Rows from block 8 of a small image classifier, named by matrix and row number. Rows with one number belong to one channel. Each number is 128 + 24 x the weight over its row's rms, rounded and kept within 0 to 255. All counts start at 0. Numbers have three digits each.
After each channel's rows are labels from the 100 images, of 14848, where the channel reaches its highest value: "colour at peak" is the nearest of a few named colours to the mean colour under the peak. Only what is clearly more common there than usual is listed. The data: cartoon faces.
# convs1: first pointwise conv (model.blocks.8.convs.1.weight, 640x640x1x1), inputs 144-215
# convs3: second pointwise conv (model.blocks.8.convs.3.weight, 640x640x1x1, transposed), outputs 144-215

convs1.427:125146124146112109116232128100157115162112116109158140115122102117126176123120113123135119118104158149119137146116124121068208138134130128125122104131111137134128121113133140080122148111121097128144107107134135150129
convs3.427:115129136096132124143182119148129146143148131041089126140117150101142121126165127158128137137113161122150089117127134138122148141144123136143123123104143146115179183146129092068123187118159122141123134112131103159116
colour at peak: grey

convs1.422:121097127082108124127105116124163107150120126120137121116136127137178134138140121131144135131152133111138126144133110168141170052092128127117128108127154115128134136119105099092159104131110072114160133149122064110127
convs3.422:116090112129113125143081129116118062120111107110175127106122088134114126121063153096145114110100130136130130128117123105134117089120138112117135132186115099129107138084125110126104133187159131122160117151125089125177
colour at peak: brown

convs1.535:143128121140110121135086137127136151124127118141139132117128122128128108127154123134097118128116119003123093125119130096142182140132131121129128099109050110117164070111127109107102090102114113122136118133135122150123
convs3.535:139133139129130129146162124111147170008136133171158127032131150138140132130000127098127132135155086109148124127131145133130125144108120150144130165139147157129083156126130102139136171150036124122137119122133132092125
colour at peak: orange

convs1.206:121126088120123131117227137092130106134124118127176133124130112137130186129144125109151122128148138154099091154121113096084174115144139125142118130152127130123099096088144111099135169099135095132146129116133126143125
convs3.206:140137136118142142131183129138131102163142133049107134119118155119146111115216129158121142144130145147170087123132131130122144152124120101146122107131128123128179205137132104090123174109149119134104141118130104140120
colour at peak: grey

convs1.541:145129118120133126131141141155125135139111139122166131141116139129118101129138123164116117130127144067133132150115150108074168124146117111131130101126138115131137126123129186074112185154123111123092112154133133168114
convs3.541:105150131134131134142142129143152151022141122095122139163115007144139137123018134053135133130135112141106136132153142142143127119108131165145142147125101132141111108131148117153122179148056134113118126129135132095123
colour at peak: grey

convs1.187:110136111124093099118130146109145139124162121091128121147125105098137153122137125146135126121138146067124157139142064197104132072074142127138140117120086132141076088158083156136105104137104111129143088077132133096126
convs3.187:118128120120142132136113144146060130116127120135195127069131152076116115133106122160204074139123126128095166121128141111103117150121137237129075145123137130123053137135124113092106104112135142123141133132112114108115
colour at peak: green

convs1.635:127135135134117125092157150127127114103116138120124127106125132124110142129137124163125117121115108156133119138138120115130136158116138128123128130147093132136125092148142121135115122125143143125133097095132145111128
convs3.635:127128135130137125139109123142129162191138128154069138072129176152134126146102127103051146146133059144138142124138129133149149167116120156129125120137150140122130146117143118101161138115120119146133142117135189093131
colour at peak: pink

convs1.155:142119097124116133150098158162113095140099143154100124113125139122095153132148123137105155133107107108097138134137152062157134165143101107105135114141157098118149086071138095135133149158105131137110168193135117173125
convs3.155:144120132130136136123130129139124153139124118083169146041110105122086164143194144044168129137128092152139110130136125120130111130115134134149126103116146134144189085108125111121142190157105124110149127086119117112139
colour at peak: orange

convs1.176:119114138161132137129198155139125125108147101178138130161132138131100106129143118117121134134126111111150139126118137139112128127160093125145129142143179130143141129113159172123116126141129134129106154156133139130119
convs3.176:099134143141138119159093124135118095129140131105113133102130108130106130143066117000088128146145123159140116127121140134143123126111127098126135151103130119139112122118157106118162130114086096115111137091159185102114
colour at peak: pink

convs1.321:134125134104138122093177145096141153152148100180121118127120121125133136125108127149128117131126124109164199129109132129111153142069133162141125160129118125151082112187128148100120128126115111118188111103131157119138
convs3.321:233122105123126132094019117104133100083120133064168122124126008137084132124124107084121106124102118078088090113106114131116110086119122084127134119135129094124113022125128124096118116120148120102122108122125108121098
colour at peak: brown

convs1.331:120137134119124121133201139110116153117128124159126134131126128129141128133126120133133131134126111157132139132125127098144093123120128124138117132120121130139112136132118085116138135126147133132148123175128101130132
convs3.331:129136129120124132129150163159139239096100123154156107251110144128159129123028130153158125124116185159129122123140113129119122135149139128114129141123114109134111158138139111143104165138124153123149124149121067097142
colour at peak: pink

convs1.7:094126120159097121173116145115141130149162155121133128117125115120085142123121123110136159128132121058121100115139128146129131158123126144136120168125115168141138135136106018141170094160126121126120125164122107159123
convs3.7:153132132133119127148146128131133168174119127132081128139133237134102113141028115143044139123105116114130122137130141130147121135139131182126130142119170113107122122177120141145168163106141124131108155105128219084115
colour at peak: pink

convs1.366:122135133151136141164167130145121114146111170167103130158132139138089071143110128111120129137124112225130055125138149059123111209167124117134128128128133125095126123103127130134137139136131124132066158200122152163121
convs3.366:142120125127126116140083124128091198095126115088120131054110078113094127130065147124120056126114124114023137111124132112132116129113116181115111110105113142122121018108142129027113124106039092103119127130120116093143
colour at peak: grey

convs1.154:117113117124118110143139128114119122132119102126133126147128141099164140128121143165128161123150123000077135119096150099125140128146131128113126121131127120097168110143120090153142118101138099134119138137124130173117
convs3.154:126117146131138137148134121113119151104135119121140131150152182114100131181000121015125136139155083141127122145136125116133120101134114106127102163166126131132071133139142122182141126141141114140137145129145196094139
colour at peak: orange

convs1.84:090140116125132131139195137148133124139114132124101139148124116118084056135134134135135131136128153237094094163136138120060114146150125116155127085130130132109114132064129094088125163163122104147124143157126123170123
convs3.84:139110130121125121128087122128099145090136114079140122190136081099105134130166139140154047124121144110043108134109125135139151142160128151130108148078140139129111048143128154065120155160038126116132153131135132169139
colour at peak: grey

convs1.374:128130156150137126153118131123115147128126205166104143135121141111144119113142128124128117132130125234128033115146113129143095180151116129150117152133139133129121178128111192140149106129113142133090142126138137140118
convs3.374:117116139126116139141103105149089192089135112094094126092128099090102137135056106079103124111132071128079063128110142112132108096075134149100142071106118166106185065105141136062147113128109094109105147112137154087113
colour at peak: grey

convs1.13:138138123106102139106218118077172116113120149084085127125136123109119130129109125108123131126128145217125092148120063154164152085086134137129114119152113138110155149102091128083116120119134116142098127122129109130138
convs3.13:085125142147137132141222133121104078087126132187141136104122254113172128139078137065137137140159126118200128123121117116133127156150137123135122116151112159116100197149121152201141157114067093140132118127135091113135
colour at peak: pink

convs1.585:099143127112126129133166127125141140165136151146120126122133123130118137124119120123148136135128131211123116130128134148124125141124117130144133151131127138132121130112094092107150159130118131132120113137125109119122
convs3.585:106132129142134137126196138109130024164137133164165131174116213118138130130118150148208132123141115182175126130129137138117139143144127056127135146139109107133143231133133110164113098147141136122146107136124062123154
colour at peak: pink

convs1.330:113134130131126131121099148131122128100145161136127132132129133146100131126121132147113122120120109107126144118133130118162098142129113095146150125139129127121131107120129064144119109124110131145124130150126123159123
convs3.330:146128127130128130128123157118142156108125137164131125157128156130146131128210124228130141131129166103142117143142122127132121172125132061133137119138133176126142152130111125149134145134167149149167138167119137149112
colour at peak: green

convs1.342:115167118128116132098167123148134123128155124113124130123131109103096111136135133133127133123161157096136089118143105135079157072126133111135124149132061133126117101126144123103100123138137115130124132136123125118128
convs3.342:118138133136128135108169146114125140046129132096149118137126138143100138127151138060169132117147129123143146121113123120118123114128126117131139155152121110130135091130126130140119103122023141125126113147128129143129
colour at peak: brown

convs1.443:152133120124114135117124118150130084162122134174152143138127131118078112126159118126129138117124119138120116136119127129111142129171099135152115133116157127117120142112116087111095141158113123134152107135133091159125
convs3.443:110111118128123123121069099139120168171132116156146132124126187133159138118034122255142120077125188137131135121130124151135126151133127096117134137155150121140101112114137143165128099119182133148167135119120092123153
colour at peak: green

convs1.86:104118129106116119131139119133148178109131126094154121131113112118126128126169127139130151133101137088147154115119117119122140065109134135132131107159125131142086081165123041110115138138120114135143141098137136154123
convs3.86:141124118132126140123101156114124110213118118147087123150145220116133096123112125084107137128131151119099172135130142110127113110167126213139120198129158133117075119139110160112125185107124128132124127110127144127106
colour at peak: green

convs1.617:120137154153114133156072131125128113110136123126100117134128109135110145119126129125129142123118118169151146126133134125145109127109134132124126113129122137144125147111125118127155124139153128118108135121116132132126
convs3.617:172132125133113131125120133100134071037102111098150113202109054155105144129209097213101135120108151113145131122129123137120124147120131035124150105115108135108179093160140110142108148124137138125148111150113115134100
colour at peak: green

convs1.612:149128127146105127161110125106129137152126149117081151165122127146097141136137156115118112125129126194083110117150148100158115165131128128129121117127142162088150125138108100148152142120134110132137153139113121119147
convs3.612:144149151150102168138106125116142041073132149100127154070149075124100151118000113000076129124170102193151144121121119132157127123111120123117111139121131118164108085112171112159131130125103106155110155107143119073135
colour at peak: grey

convs1.56:113137130140116130144156132111135155107153122085153121147129108129134131125147124129135116123124148073116153122132091167119137071102137143117132122127065125125086095147133154130107084114101096137151110098126121106124
convs3.56:139125127119124127117084162119161123144134125120081123097114070183123124110109120133104185110122110111160116104127119079118124108149127126138151198133139094108163098155109118102105143133101149104092104138119111108098
colour at peak: green

convs1.349:162147147131126122119117131157101170133135135170116138146118137142124141132137120140116149134128059119134116115112124142174120167124121120131124117136114124146135172142108080142153178142150145152131136108136110168127
convs3.349:108113126125105124107140108119125088120095107145094111178125144124152110102126113153109102107128111148115113123117104110118121132104112105131112088127090106128096160129113093082118076135186092143127116125113119113120
colour at peak: brown

convs1.76:122130132122133128163137126126121119100118144090131129140122123119115129122117129158114144134118134110117131126118127130121115077104136144143118162129104137165113103143096154113146140139148139126107118113131118119139
convs3.76:163144124126122133124058145106121056080128119132175125138114107117131136119000129137163136135152159111124158128138129119134120096122137103121128202136131123135066113131127126132109185148132156140120111135124105108124
colour at peak: pink

convs1.454:120137135142145154106186139117100123130109148170128140165122143144121122141126126112117117138111105169144088124131126138112098187177131127137144088114155124111127153115121198143140157129137140141089131143141121142125
convs3.454:110117161119170119143132097136110045103106135077112117117153072094139105135087134062152109157147104124097120118128141133129132185139125110137129086138102170139110120115120177097149138166114084136128142105116133134126
colour at peak: grey

convs1.121:113120119121131135116066136137134125134155082176105128145130132162138130136125130153085124133136120108153130126138203091157120144145130131095130146120074138122104146120088122147127096129117135136140126168126110113116
convs3.121:120126149118141138134207126149124156173138109169123143069162210133147143151111136112152145131125105142170126130129116137137114097106125094123127092112148105119141164127141169131131143131240127110134122108127128135144
colour at peak: grey

convs1.132:098145119124134141093177147071130063153137127162111125100130142145111200134129134109131119127130120106144106117129147114113175153148137111150124113141120127105126101115145067128129169134116085128116142088115130142116
convs3.132:148134141125139131133129124126116127073136121211107127103130093108147117133171122057135112135126103142122141124123132140116166067141113130124118142097123088118096128167147097117126104083072111105073119136131106144115
colour at peak: grey

convs1.449:140129124141143142117102121128123115133131152206091128154121139133079143134133128124118127143122104190143112127145122093156102180132138111135127154131135123119138168118123129171145153126145143123116150131128144134141
convs3.449:175109095118114138136189142122120241120081116130127129191138135115133115119198150215110161137122182112120140150148116104139109168157111165120120132145116139123122168129111106120111157088134190122155128145138093164102
colour at peak: grey

convs1.208:118118132107119126142224107114140094128112161124100126140139136140146152140134128164133133125120123195121143127128118112108130084123124113146123144147161130136146127122123068137110143130141097121136126115138113167125
convs3.208:099141135141117119133255130143120209112147141185160121116093224117173119127109131162146116130173084125174192130133122135131121118103125154135107082133121125120086216120127166166127111131043109110134090154125092132133
colour at peak: pink

convs1.340:108156156143126111107161118124119130139153109190124124135125125123126112134141118123065132135143125154174154120123115138143098140151128143127130152128169118118141170151134129134125123140117129135175135130129151125142
convs3.340:105132132129136145122167102134134255207127145130140142172128205115129137117142154150144148109124112132169127105107100117107143159140120087122142161136141136114193158132122137138134113130184123131157113136137086097167
colour at peak: grey

convs1.404:108124143113135127124151136104133133134104131157118143149125123120155125114142129112133118130120095170106119125150137147146117137118115144130112112124147144149127155134099163120118115135111126133126129145122141132138
convs3.404:121123142131124128130184132132161119164143119166145129126146255157175126151195127240144164117095140151182120134140116137136155153154135014114151118124136139119188213130138146129132098097141125123137110149138125160117
colour at peak: green